{"tokenizer": "char", "bias": "none", "conv_stem": true, "batch_size": 64}
Rows from block 2 of a small CTC image transcriber, named by matrix and row number. Rows with one number belong to one neuron. Each number is 128 + 24 x the weight over its row's rms, rounded and kept within 0 to 255. All counts start at 0. Numbers have three digits each.
Before each neuron's rows are labels from the 100 images, of 14976, where the neuron reaches its highest value: "top examples" is what is common among them. Only what is clearly more common there than usual is listed. The data: numbers of one to four digits printed on busy colour backdrops.
# fc1: MLP up (model.blocks.2.mlp.fc1.weight, 640x320), inputs 107-213
# fc2: MLP down (model.blocks.2.mlp.fc2.weight, 320x640, transposed), outputs 107-213

top examples: the digit 1
fc1.181:122133131155122121157150110128115161135154115175137148129168116118167155121132105124120113183104139093165114095130130125094125132087115134116148107075146131129174139135119147130105113123163122158132116174097099177150117101111142138083155116112157143163119170104106086157081130128142110148139106127120094115145122132151100
fc2.181:125161124126151096100093111125120131118147113112109136144119127141142169119111139135162119131110127141160100150147131126165126111136099135126138131125089144109108146101106126085144153093107128129133160095097157178152140146131102078167120127160113178139132106097112167103107115113120123091097165120143180169153132147118127

top examples: the digit 5; length: four; the digit 6; first digit: 5
fc1.329:144131099100089159178186117132137103123146125092142146115131116140094093133150114135107138139130123139085103155120113118112098138107115128161096138120145124142158121126137135159131079211086159065113169100153124145131133140152097124163119083142084116148110136102144157153154129134095108116108075101134140135117127104116091
fc2.329:158112121128136133072169135091086130134143106111141132139142155141125127075133137168137165154088105116125095098170137142069123091142120116147103118114125156068082106143135181125183117134148151129115147169127140126077106131111103135109116095142110165133101123132129142115147090109142151123111135100151140099164161186173121

top examples: the digit 0; the digit 6
fc1.271:166134131162113136166130150183086104155089178148133100118122138150125140181126121095127108191145139143131142147177148182094161114122118133134091061129113149193106128094139114125137139165123159130131145156132148101145110107145137133121146106107148149093111128133118143135130115125113133112159085122139153109104119132136092
fc2.271:118140128147126095128115139149125108113120114106150113124109124128121158132122159122136166094121186125139114131146133145123097155136144134138128143152141103115094083136104124103126108153155178180133175114117112134103100156180168088144147097127076160121164115130149152134186129109134150112149138072129126121118123138175119

top examples: the digit 5; first digit: 5; last digit: 5
fc1.12:129131085143140108162105119146150157157168123141172164129144152093116145122120124112153142090133150106121150128123149089135138131122078134125124122155148119133123104122179164176086170132097156116132142089115100143100172089135095107106179154144147157143130158106127127128097159115107143175158099099115125132117161105108118
fc2.12:153149113147118110144126142135118145121124101181119132133106136147133117097142128166098107109158151109098154126124151147155142092104106148124093134139137133094111110125170096088128098129141164115153115141102152074089137166149101140135076099138037132136113147089129138161152121087128115139155149129119155098138142135111107

top examples: the digit 1; first digit: 1
fc1.199:145116096131105158129114137124109159141142139135122079139090128086126144109128107103152099169085096143105118150135118141167044118134144136143130103102118098110122111115130133107113143178154124157137137129113139098139164129110188153111111088140156114150176181130131108123154158138149137110125128102130126164162110145124115
fc2.199:145112141149179126112106132149074120126100116161099115102125130155072114133134123125144141148153152141168097130153121109134135101111102144100123119165125122094115104085140104121140093125102133153100148119139122167151093140161114113133134118103104127159135125151128140137105146178132171148111059110136113110109117128136118

top examples: the digit 8; last digit: 8; first digit: 8
fc1.449:132140109110094171141132134111108119171163123107168119168107089140130176163099159100157133156189069113109144135163120151130136134120113083130086125175125143072153150094134131090102163137135069097143151130077180181119146141143121134134121129148116149159122110187124112137107108143131107116181094092139095140140124114129103
fc2.449:123167095140093113133118133104107081137092159130132146127127127103120098118129134140086121162170108163120112103143129096159106085102121150078135164143130123103159142153106106110156115174129138098166141132143141116116114131102141127063142146118122154089138142152089165115137143153101149098125194140111137113082151183103165

top examples: the digit 5; red ink; first digit: 5
fc1.295:098106151103110117132125074128106103108133151117152135138143087136099144151110172097158140137161098077089091173135148096103125145101125134114116111146107086144118120148089118154182099164098145114122124162135085123164119118108115154100124129146113177142117115140132129127143146094142103121091137138113161106151102095105127
fc2.295:153120164126091143124153144142151145131134113110134136147114121162138119115142128143145137177147123130100119176133146137132132108108104131120157152136112135138117158137149182160134178112098112089107160132155090099123114106163127141134091116124160100151121167101069145137124108165068134109104111155119095160152135097093110

top examples: bold; red ink
fc1.468:140109118079176126121117144144129103115135132124155115106093141151146100120149106109158158111151104121106107143146081115154158120122126153126096126158131146104154091144158105133128140115142139091128044095137127124128107082143133096106103088114118125159140121157147124133071136137112150126120120158158125155135110131129145
fc2.468:158140146195128167157140081142145104103140103106125143137186110173136107127101163136092151089100151099150118139097127098121103174120153099129112088141160140106168123107136183135138153125119126098091097134120122173088127119108100174129134169130143140138138161107167126153105143157129109122144073133155078157164121094144151

top examples: the digit 9; first digit: 9; last digit: 9; first digit: 7
fc1.427:118127146093120155127118143111143129156160087131176125135099101110125118111083152139107130135153132136115122159130134094140173092108154140142135162126117147153117129100142083109134105156099130095120141073186104100169096088125104140126118130150130123092116122148088137134099119160157122144109128151145112143120120101147077
fc2.427:157142086120149119157118124119150089115112127119131130135142115129149139105109155171113108123158082112123190108131132082137115144155111115186121148129149121137188148105122191071100170112108149148129083109135139111144152136116151125124092108140139107155139138130138123141132101129128147159156094149175098123146127112133104

top examples: the digit 8; length: four; first digit: 8
fc1.569:126075104125108171118148135130149130165126125119119163147144115149176164097120205117091150169187095124115121116107137158128113125130122118135138157112089128167130117149130126126134147080165086111134085138144150092141109133123128111115119147081130151168112137145122140159128130104147125125120110118134053163139117110118136
fc2.569:131135126145129166160080146111148131090103121115073119150164142140135089157138132109110138125121126125169146165119134155124110122153101130095167127120114140123129098117140079082133139086104118110148116152171132145078151103126121140152109121146134117113128122119128121114134140099124114119078141128127156103110142116133097

top examples: the digit 7; first digit: 7
fc1.112:140113102128126163119120098130173135091107185172107159150100079129129104107105110143139140114143084167151128201164136151135150135171155115108157123180125154114124136125121133116153159186100158121103178144111109103123150160098144140140131129101104149074133134130114133115107126169136154154139134114109151145104099149123100
fc2.112:128104083128091138150111126131164121158115092114173098120104146150121148109130153118152127140116120096113185159145127140151148111119072092122143144101100142150093115139111120115132125063082111122134117146127121124163130129145114147134130126137088189169149152111135106126117104117095137124146126148102114109148137124107136

top examples: length: one; last digit: 7
fc1.64:117135158071129172147077149139185145112152107161130132072150113140114119162089144108068116119106128112100072138142131128119097127114062131135109088115150155130119105157118095118152077104161137097135183131147128097126096148145135099123084103111068153119114172086110142150132139137123121180115115180124120097090113130148131
fc2.64:141163119123146135104163128103120109136159141140126155117157123120169067147115151150155150130115112136123125135131102144083150157130104093111149185123121097147117132091129141139100153138123099134118091114158117118142139112138097107147155161152159119149132086116109127089164121110174147126110183083139159114163109145101119

top examples: the digit 9; length: two; first digit: 9; last digit: 9
fc1.66:150113120142106167113147138097154148099125095138091157165133110138100099159134146141126163110132135110119151139148134086150122144145121119084172135133140142149115137118122101108125167170219148149118113117077122115127127088116139118165122179123156142156120125124098132130151138098125096104124113119137122106122178106150139
fc2.66:117125130104127152105141127128117156158123117137198107159141118138160087122159125071163121131113119167092132168076125186097104138132147119140183159138111133135103093122150116137117134117118101160128139105161129058146146146129130122169117097084112158110114128110106161071117123121106128095169114165104126144141113178120151

top examples: the digit 9; last digit: 9
fc1.45:114140147148130109099138165129132109153170089086103125147089160173108143147111135143116129110132119115110119147115105129193115117117147123137112140133132135164127139105125100150129091124175140148092094181120123123147134135123113133097137158172132086108149118142135126109059138115131114115138170135142114156163122145122133
fc2.45:098109128126143142151092092137144135138088139126141139132063133157145132119157123125154084130148162123145098110129154142110117076115116120142149105157144086100140106120143129179167110137109143113089105105142122203130106152172125129186124115103157142093172119155150152162123129101113113126155139145117090120116119105108153

top examples: length: one; the digit 7; first digit: 7; last digit: 7
fc1.447:127107133174102129102166130142160132133131118152167110171123100147106148126127166117104101148103175097139092095165064123179130119090093124103164117152103142105112110130102112093092096134141103115137134121128121152125115146149117130148136156134075144187136107127068155144180141164120109116152136116126112123142131137154130
fc2.447:094100140104112125141143160121098108091140134131124114115121140127103082110085145110144111170150111104133147134088156117115114163122134165118152155137117140111105127109098145133119135130160117165097128128157138122134096124133149101152159117189119089151157100143135114128141145108114133105149127127147142126094173145137110

top examples: the digit 8; length: four; last digit: 8; first digit: 8
fc1.313:119133113130097100171129152095082122100131125080142130145122084116090199102119156127109124129133113111102105129145145090160098118128129095116138122148162149093144138083143145170105120143160081167134110076169154129107126124125167126137140094102153096166106149113092118114093124131159125130142129155142155112124110105134161
fc2.313:126159099121080111073146159111101094131122104092100116110111083124086136143130120159135120129083140114146110130117099126128125144103116105124118122101156123113116107150164111171122099093125209163104141116133109126132116130091150109121131148127136155132131104148107137154129123106116117106131162129145098159138127083137161

top examples: the digit 9; last digit: 9; first digit: 9
fc1.83:062108118105147174096098157138130126177125106098130113152116133114170118113112134140133154152090155114127124214138091114131156094116109130121179124170156116157119135143100096089117162170108151095073110101117100104173145172102129107141170095124154147124140125138158090116139122158095127139107119132145169136141118130168121
fc2.83:139115135067108093159133133110088118108152144174125157146135164143132126144112095113114105136156119106153160125114119134137116105106110147133131189132148139144101141113128091091130078133143153141146084129122141109178118146127155120122139144153126161168083136160168143081116095160152135119152114147108125123153139124124109

top examples: the digit 1; first digit: 1; last digit: 1; red ink
fc1.411:119087117100107161129170145142157154109125107151123159174108137107104114133119117148146123158164106149137164102155085124126120149105096067107121108132113126100115129028113160130123141150103132129095124117133160140135142121168150160135145148125108167139155160097111137113098113129098127126103156129103103155143161124119152
fc2.411:149133099120136121137123119123161106108141160129122107148139063152095173094125073108102138129135132161136116104126119147161160119167149130134125174143149135145166154188102097123136127163111117110148167152131138118120109112123124127163156127127128138127116115172182143144111112159106117137155146176094105098132122115097152

top examples: the digit 9; length: four; first digit: 9
fc1.336:121104120093117106117165147143145126121099137100138110145137150123149114126157135146151140126088131157098096109111127137181156125155121102120186112160169110110157106087131138167106120119135160119085157155138165089104170118133141095171155146083107132137140161112148121139103174078116130124149158127169183126132157146106136
fc2.336:149131159145129154095123140126133132130165085110124130122113120176141108076125139119139111105128127126119117123157144095119143190159105130144097126172130155140154137114124143078182156128119117109112103108125140116150138088128099112183137108103142157125105129142125156121152137127131086114140123132145119119157073157131161

top examples: last digit: 0; white ink
fc1.33:141144125133158136064114150142103173170068153133156127132130092143112117133114177121131143127184137153139147121132130136149154124094113145099129154133121132106127202130079122143118100169147123148127114129115117100136153118067148166131139177148101135101144156128130144121137147119117121094116165137116090146134132136139152
fc2.33:100179146147195127121133105126107155155131154114139121120189077124124115102083095138130160147172147124147149133174109107100148100149144144144084144117142143083138131078103113120111133136140155158110083148101114116138123122117135112129104133146141125126112108138108158101114144156127098119119130131098141134117120151150155

top examples: length: one
fc1.491:128120124161114144118086152116144108132120091162117079127112139130158128117122142173130152113187142078094166101104116143099135113165147139147110130110087166085118122133110122135113135171162096126148137103196150113108165146136135113124128135104141156130124139099110121141126137101134143161130146135103163132137140148077125
fc2.491:132106170149135174132148120065099103108134121160142118094121121113137103157139139153165108119165133157118121114157142080120136173105116113104149104100179136129141107103133128122139127115141141134131129134142187133136105099160122100134126103129126140126193124128175154151124139134130130170137101126100165122129170147138170

top examples: length: one; white ink; black ink
fc1.494:137162128093150123178100157120137133137112139107130173086142056139118170127140139131140127135121146097127156185172118159121111163136073146121113149160102118122106131084117113147116129101105059125164154120134128153138125163153125126145125134122140081130127133123151116168086162115132113160128155138135108087118088128146120
fc2.494:114101127119146138095147133155129112123119125128082114130131180091075120129154096104114120128146126162122125130193131151149126118091107115162154157114133065128131087127168106109111129129131134134088149116117124108142092159145081101134140113139148137152135146134109115112145130146100096123122107133132128155114139118119110

top examples: the digit 7
fc1.187:126119120120130114121133133113144127124148110139128137125153169128171143125151155140086098110126120153098135099120124122113134133127182148123139121087103114146117166108131096118175155122099080175093100116135149153118114133103130133136129174123094126117107142127212118137136128162085139151128100078134150129102099082147138
fc2.187:143151146140128115155123081152103124130140114127171107138142117141142173152119118129134140160134106126156137153130092109145115109157133139142162132130132132110118143128091143181084131121141152125123074128136099119111122141165106115115174124112124137110127155096108107132082092151133117160147095116089141136105130157148130

top examples: the digit 0; the digit 6; white ink; last digit: 6
fc1.283:146128133159110133120091117120121161140095150111133133076153122099085116140104157093087113080158111123132119140144138172154124142093142133104155153169129155146127157117159143113135124125132147146118115156105161139173141134080135126141109161112141151124134124111157137126190147096123126132132131141116109139145141129090190
fc2.283:098167124105090131138110133100089130128131143134145122157117177121196164131124134123162127129150137127148113116112124120117117075147118119150106124134107159157092113111130149130152108127136139100095139137109129155120115149130121123106128145110149150129132107119134155138097100112163095114117137141128108068101173116097064

top examples: length: four; the digit 9; the digit 2
fc1.634:133122133106120140134139140142109107118156137144118159114114137113131102122150097140105104131160147169130144145118138115102126162096143152126108111138101103103143105109145143091101115146122142147149152166182126129115150134144114164096136109155149133118170126100131140166156162104183146113139119087109100133149096123131139
fc2.634:203119099136131140073140121135156140147117100099113123107154129166162129086136081114163119139098149103133193128166085099120150135090109131083144133150110114098157143114120137146138109135070133127104126153149111115060117138159129142136122135107138123142134126127103101118135117159078096068134124106118164141096154122123176

top examples: the digit 0; first digit: 0; last digit: 0; white ink
fc1.243:125061141146120156136075124115157149134136090126094141073108070151112130129126130075097120114198155139157130139124111108136083149086150108103132118121143078132127166117125129146149156155153120181115164159114116114117111168157134170137123124114133150127127125098121136108124137132151145104116118162138128144155132176100155
fc2.243:118158151123097100104165156127125147129136127128171162112150152132173126131119180105141097093130095116116153152133140131133103107137111133174135103114113151154154147167145143109148087129110099096136115073149138125115175114124111081170096112122152080144118124094110100153108130103126123138086104141157137117169147098164108

top examples: the digit 1; first digit: 1; last digit: 1
fc1.521:116109107076142078112123124161128086096090140107159108133113103114145139151147128074095117139124164098117157141125137138120139125163110108124138138100159087110106129153135088157100145102159182126155130126140077105112146139117124156127112161157122133118086156154103121156136178167158147151133125101141151136114130164151091
fc2.521:104132159119125105137138143146181155154129141166121106131098128113149140137080154142150111134117114139172123152126127116152130169137087062177148147153110115138110138152163127123094133158108106131120137131121122170121127098170150113144085130087068151128140153137139122143157122150126104126113147129122118097108102113086128

top examples: last digit: 0
fc1.273:132132095130127135130159143154114126102129130139118165134157117143118167101119169117121116134115162122135152127090121079086141106129074109180141122136104150139146107132139076115133129111145113209141099123131171125177080109114145141175129137128117117159196111127107117117084092136117108141140168148114120058139109158127112
fc2.273:125143134148143114167153179139124099116143139097148128159159123114115150135111122176141091169104107130115151140169131117148135160084104138157123151108123150117110065165125152106141141104093103132147109099103122147067160169113122136157146080139121121136134108107082103110160085139087090123127097069084115156084132111168136

top examples: the digit 7; length: two; first digit: 7; grey ink
fc1.99:111148166138124146134118138100135168119097103120128094117127168099109113137100156123190104102128116162133175125152145141157142127140136098127129158109123148128091145136113127109113118077112153126104109140109127196130143111164120115166120134171130123117191144156121133121176130102106110135131102190150141148100099141049106
fc2.99:128110101118100093109135084111140094131159123106152142125114147160093168109155109148105111168094117111104102138150137100140145123130130119146130151133116137153156134118116113135132124159137144106113151105112174176164141161178134130149109125135109161128158144108114123120141131094113126156160129157147099112131115096171128

top examples: length: four; the digit 3
fc1.51:130150171125173173118163115113112117127115114166104126138127135133127141119145112137143136138114158073092098129133136080127132133100116134137121099126092126135117181132126108121138137082166156142134136102152131145114105106084128164159170127137101132112115182111110160121124130127113128143120103115130157166144188123124148
fc2.51:096099133148122107113127181134144167156158124103147109143104133107155145142159098119086133116112088085086077159125130115145127144100146100140107118151153125148170143156093117117150103173130144122155104097142119159169100120180152121116143140121162117145122145140143109105124132139086121168131149114125174115120152123085168

top examples: the digit 6; length: one; first digit: 6; last digit: 6
fc1.152:143145146143175142125134123089105139116165163115098120131118137107159121104121114122162160179147140138112161120153147122074094177126090159144151134143117108149115192145099155120125109166128148159127107134108106104162145090077133100155092140122137112109116130107130137152132168091103134108196121102105169127131154106108143
fc2.152:143105138116142091126117116172132162146106130139140138089121128118120118153127131188109080149126139157120125129143140079119148088152128074129143115149148154150121118127123105178123107122125134051135159149115158170116156147091099121129136158120099154162093130148108108128084098129128136187103113130140111132149088111138089

top examples: the digit 4; length: four; last digit: 4; first digit: 4
fc1.556:114118096121095122133098108111053161149177104161156148163110161161127161123167179122153126141119141186114130087157124130132134117136077134138121177172127148088134114104114144111133148117152168110095096163087144102112081134111106141125128120139132128177084170098143134133123104137144176125124143128076135060126135107134140
fc2.556:144133139104123132099122073106096113117163151142155128137088112163130156099147114125127118103110072157095113113102127089106122105125124174133129105171168117095131099154139144125109128121135126133133073099162179123093110124061081120088144134132147112097146131089133104151122156088119138119079147114150132117158165158133133

top examples: the digit 8; length: three; last digit: 8; first digit: 8
fc1.597:134137150098118143172153133092124137155130136155106111119127107163158115143102097118115100128146152117151131133154164127101121150104113080134115170116161142138141075116132044101108093101145104116149114137179132131122116145132155147145116149119132154147121129143119155131118130112099130108152098120137120154132140106143078
fc2.597:126196086110134150117110154103143148133136118087121111178106134136147132147127141111124106122155104116108118115103160137123163128105166123129145122151135134158124169083117139116135154146141097160142162134151127082125127147135126104155115125116107100123106155145118063134155133163154122134122106118109141113161095180129132

top examples: length: one
fc1.377:133115129140145098125131113158116117118158106106109126098125186152139196121111165129085117102206162159131114151098100149160138123116106145096135153148152149141125120124129107177159142105115102125116138144179081137116140115169110167175148110158107136150136169066200098140097111104118168135160102131114122120145138130092138
fc2.377:103124136122131120108149112137139159149160106142096129114098146133145146111090137096117164117149144122156111182100134091120088120103134098119155089117108129157116111149141147124130139120108071092147130143154134121175130137143118135077184100157167117151096085120141118173142134107147107108150139136162153115170130138142093

top examples: the digit 8; length: four; last digit: 8; first digit: 8
fc1.488:136140097152158096131124120124119146152162150168119103120148132124110127138140154180126106087104126141095112131149138134106144105126147136143147091112161138120120131111141119122123158173151151156168167163128144147126132123109130129120183125098087109088126134119117138085109119126180099152142133117141128156114125132122125
fc2.488:144115142086121113092109104141119154080133144146156095125151131118135168115093137108131107119183140107120176112141104182110139123150102160096146117154145111124104097114086160074110118118172091163128127119154124147170150107129105173169100110112112136118175097157131130151128096135142092121107131130114140083111132178150134

top examples: the digit 5; length: four; first digit: 5; last digit: 5
fc1.252:158116164115112109162167109123109108099131160123120163104125167157098144094122129164149151105106133109096105119110108118090164094117172140131107119140091117095112164130160110138180135198113128113113148121104138137118130123108111108137144131123161166097117133114125118139161141122064123171102124145113137146140130132164109
fc2.252:141111171110125123121135089134120154141098153105117114095131146130143113122160072101098111139164136145117141081137126134124136119103099137123134137099164129084099121162120133143152136147126123111091148119102121123128141126088171098088167131097120133168115141115130151131126096196127127126105121109148091106096171136145096

top examples: length: two; first digit: 0
fc1.139:150115141143126149132112129107140159146170146129123139137152125145168152109135162130137114146113158156125151144150153106129131067100173110117116123148146172122149076155097136176143109152120131066148110115147152095162103119091135140153148100135112184166114107124132098113089149128116133119112116141136130120163137146122139
fc2.139:155145130158146186124117151101129102112126108108150128058120148110148145135116124129153103136102131148122110095130092094169143126125088109147136112118129109141125129122147102077148139114182168135104140130104118117107134117164106102127129142139161105139140173142125086112070120132143144079138131115152152179137165144139170

top examples: length: two; first digit: 3; first digit: 9
fc1.26:112107148125140132137159131128146130106133166078133105124111142103133084115140134148068086122109104115106134143081162159147130146126128134145088102153119111078112150124119154093152091135082124131082061138055146152133110107098103110163153097169135108147143105141107120145114138113138114103169072094127138120131139131111119
fc2.26:128119131142127134135146164137112141106142156117102114149159132142157095109135097164128182121122132137095130139184159174120116143093146124121099152131108072121131101094136106127156150160113140091163095122109092122122087114124171137153085151072118152132113130120095062074143133138120131120155104136143122150107102141115160

top examples: the digit 1
fc1.319:100146130168162105117178148138160098167107098104092121078125094094152123119118120132101159143106190144101131129109131119087112155079171107105150124117106141153105162163114136165151105173114133115111158208156106133096112115110104113120141150166157134144129138096109117165117142070155120093171160164130131153163158157111112
fc2.319:134110129131156138136159099150183160110119104125160107108110127124113113142110120113164133069108163148137141104125147126132114138139135088146145130131139090132109090161109115116189108142171126119127149145123177115186150171099145068141121137129115139106084114111129084100132119133104118111122127173175163130113121156108132

top examples: the digit 6; length: four
fc1.155:077122114123139097119104125153097124123126152108121165126119124135120138121118132113076143082137148127139088117118126152161114117132145111139152127141150122150162101111179129087156089131160124152134061120123106178130124135106126147137128170109118156178125156105134124108074150078102155148121104118109146142158151134127137
fc2.155:124098098116140107075116135107131129104086131084144148114093136158130124156140178103154153072106164134145097172136147088156128160096101138145114114105105131165141125063147116196140134109116142092137129127138170092113118113135134148144136108142083112088127090126139154144101112075118110139137150197188108104124160102161104

top examples: length: two; first digit: 8; red ink
fc1.214:129150117082114161190119111115187116144134151124084116154134120142154168144118127112093130126143134151135138108133187086106142098101159133121139106146182130152152125177145120164124107148102105114128104114132171128102112093163160159136106179139126123092162059114107174130089132123139139133132119124132148133151103113127140
fc2.214:161140145127112141121067109109143124159080122158122101176134115097105142098116103145104163151161164115106132147161134121094116103158142134167142126169080133139123135157136135119125098139162109113092140131162093098135108149119121140102142142102140138163104151152136165146139105126103160103163136114074092088141111142158147

top examples: the digit 7; length: one; first digit: 7; last digit: 7
fc1.582:080150156148097119122117162143104159179169131120124101128168098147166159116104127144140119114140150145111138114141114102136061143093137080138157110133131143098048157099143132132136125143160143149112111082090119112098118145084143132166132073145119110158131117146137134157115133133143150146128146137126109148157130160125145
fc2.582:184114118123137086113126153143212129120089109110147119098139137120115151120139111128084108159139090143175116132177154143057130141130135116125123154122143124130159158128160116153144139086138155119135106126141120147114095101127117117169088129149137139116133135135155122138119135109134101098158128115163201078158117113154163

top examples: last digit: 0; white ink; first digit: 0
fc1.13:109114116120138134136114106131129144156010133143127157114143086125130106126142146072191122163133094131112127139167140159142102128113106103111133126112135092119155113159104126089090126119166112124111112104104108094106149125090120145084107124130137140131144131118113124096147149135129132159127161114104133106123126142151121
fc2.13:107158164144085149126096159116121135152110107126120114109130120137143134121127113140145095162146176136130137119151083170146126088152155176136132129125144125095153125118114140178148119120165149134173176102161152091087145141110134120118129132125165130159140139139135115101138114145091108138128182147116186145109143141116147

top examples: the digit 6; length: four
fc1.347:143151151112123134108122145119118139128128103120074108147103110092135133111140072113146144115178139131139096095126121134112130108161098113112143168117099131121137127134145133110184130136089120082130143136126175110136176126126145139152165076122149103154104103111108148163140063117088108164082154180086157158097095107128114
fc2.347:101105132138112110143153174155148136138117100110150154114100169092099150093137162107125063089110135122145162124139099111100141120160102157130154088094046111136140109094113145146130120159107130120128176140084142135104125094093118099141147122133135124152152114139071106159100152133193129131127112104098141087135127113149136

top examples: the digit 1; first digit: 1; last digit: 1
fc1.626:123100123149097050137125150143123082084119136104094147131154122122138159115132136096137117162128134111113140133143141129130135132175106113102095123122147062099112127127125144094166073137095104156139125121099142104152144134139121111145089138086134136123099141106098118138090179107143129131167135124108117099132129138158135
fc2.626:126156091077130151106143161115147105108125107104128090134093133106107138125123150110095094071101153129172126115149113112097123127134107146168205157168136167150152161123156125157157148104119168124107114142108146094115125083151164133108112119155100121117133138174152133126123081140110136128170089122180117113165117119157138

top examples: length: four; the digit 1; yellow ink
fc1.146:085123100140110117136129116148116147087102155112098145118141123114121127170136077130138133125129126121148086121115090148133157158137118143117124147112075111099160152133143168110168107104136086112143123099169113107205163107111111173104127105109149156148110122122137149105122124093111130122180130117109132134127159151142136
fc2.146:135129131097160164130121112147134107102103093097138134146099163147076191124093132118106149122113131144125103090123137091125142132124106149147126109135126130108139117151091105117141166083105146110110152105148092140135099163161094137117129194133099108133098124097118110126120125195114150155115090137132093112149146102124122

top examples: the digit 0; yellow ink; white ink
fc1.327:163141158116133128140150132143115133186115163129142103143128137150159149181118122138136150166151132115129107136203108180134146089098135172152129105141129139134096161137132115133122119113126073116146125135118099141146133087126162110159106112140108145101125141152122097132108108191130150105134116124135145125099137146137097
fc2.327:102110125109147149199098140135084121150107125078136120125096174115122106141122098107107128119129153126120134155120140154137106108119159130182123129130123150132140181159117109115123118108097179156119149107132156148155132123129185140087104084121096134123134083099143082089161121130148172155174094120109086093090164145141148

top examples: the digit 1; the digit 7; last digit: 1; last digit: 7
fc1.435:127136115082122100128166128109132117132151117123146140129145148158105118127122090117176156128112112124125170151101106157149157146169137164123140089139147076094141135146104092102134098157180137097139131119100146145145148102136112166134121166128136109109097162102098103120129117114144153107160114167115105118126195087134144
fc2.435:106102158156151140098171159141076129129092118122115104137126072141125132107145139133104115096096170169142125088171140125148100141095145133177144136111136105145104133130104109108139115118109137146111173095122166126122148121112144144116131119135161157143136155119125124123119139119169139121127092142115099134137116141131123

top examples: bold; the digit 1; serif
fc1.15:110089117130158122124137110108161138128094163157119138157146133161157155145090119156140136184098151135115148125155140140120118088117080092143129100136180102097121140141131156129115120154130142099096122100178103102102143114107129107186132143086128153081154159129079163124132136178137103143115132120159141169143102168129140
fc2.15:094113126125106114156166154124132140128155131150159131101129103153090112163152114142103115156097100110156177160163134147100091162153107135141146147135157158109119143126116129159162139137120117158093122113141113179115169155162146113128123082169133114119130127094095094119165113129167119134098140105163153073121156152133115

top examples: the digit 0; first digit: 0
fc1.364:123153112098113112131159128107110109074141206130122143099137126140137125185160169120135180119147157114113156140134097121085168106105112121103175134131165127110150172166112116100127119144161122125105129117112131173164158115154125108118114121124146187117133153136170150106067122105129140084102125119127134161186139072114159
fc2.364:170127144128126141166111099155193077165156105165140121101145119129147122163103132119151107090108156193075134111125168134144099137159147142108103103159111113083103150139078112126130103160128075121153136147083148120152102124165147067161120113102122112106127169151141120168137130133075126119113165118127098137137156128098102

top examples: last digit: 0; first digit: 6
fc1.534:123143187104103175093089136137160154071126157102120127137095101140135164125119119116149128154124144180130125162128141124133132102153189139166165154135109125181139133138102125172109153114191152141123136117105106129121164135120143159095148154147147147135155162137127120137136131092129128148143161122137140115152156098121132
fc2.534:153144132132129107155174138148179128112072135149142135124142147143117175121106106107142145152128129118130109119138134140129084118167095102114137131135150090150137097117104140123122098140084098123084138138101110125144143129136146136161144116137090108142121144139174155117093132112129134104153116144124127147102111160107171

top examples: the digit 4; length: four; orange ink
fc1.196:138120128078123153125119124167148152142119129113167124105157115101121134154111089170099091152101104149094115120145112094140100108119148111112146124126117158143125118093143159081056123125140136121169202134134167133133136139108103148160148112126106127132154107161139122125149115198104174136126115122127107118119121132105141
fc2.196:139138109135137143114128102125126113111094119108089163143077120138132136114101123089135125140086140172104129135176097131144143166180127143108098145120116094127126125125177146125115123106131149125136113112132135101103127102136178138109132122090119119140137107082136163131159108126104152095102145137098119135164201121154164

top examples: length: one
fc1.232:122136145131134122065132148110184129180133117127143105145100151095096149143126115158113138118103119090093136142090119117152153112160124080201108118128135078117139150080150158142142123133106100102096110106100150111129151103162137162120132114172113101142139152159086176130166108159104102159123126156136101121110153106109153
fc2.232:135125170125108178131107143137128137138127079095117074162120122124118158155101153121125136144130165149169134084109125166138143130164123089171140124192156114092156115107132194079127176128129121139113084174123160135140143118167138118122102098120120117132142150127146100143166104126124101188145151114091156141149103110135122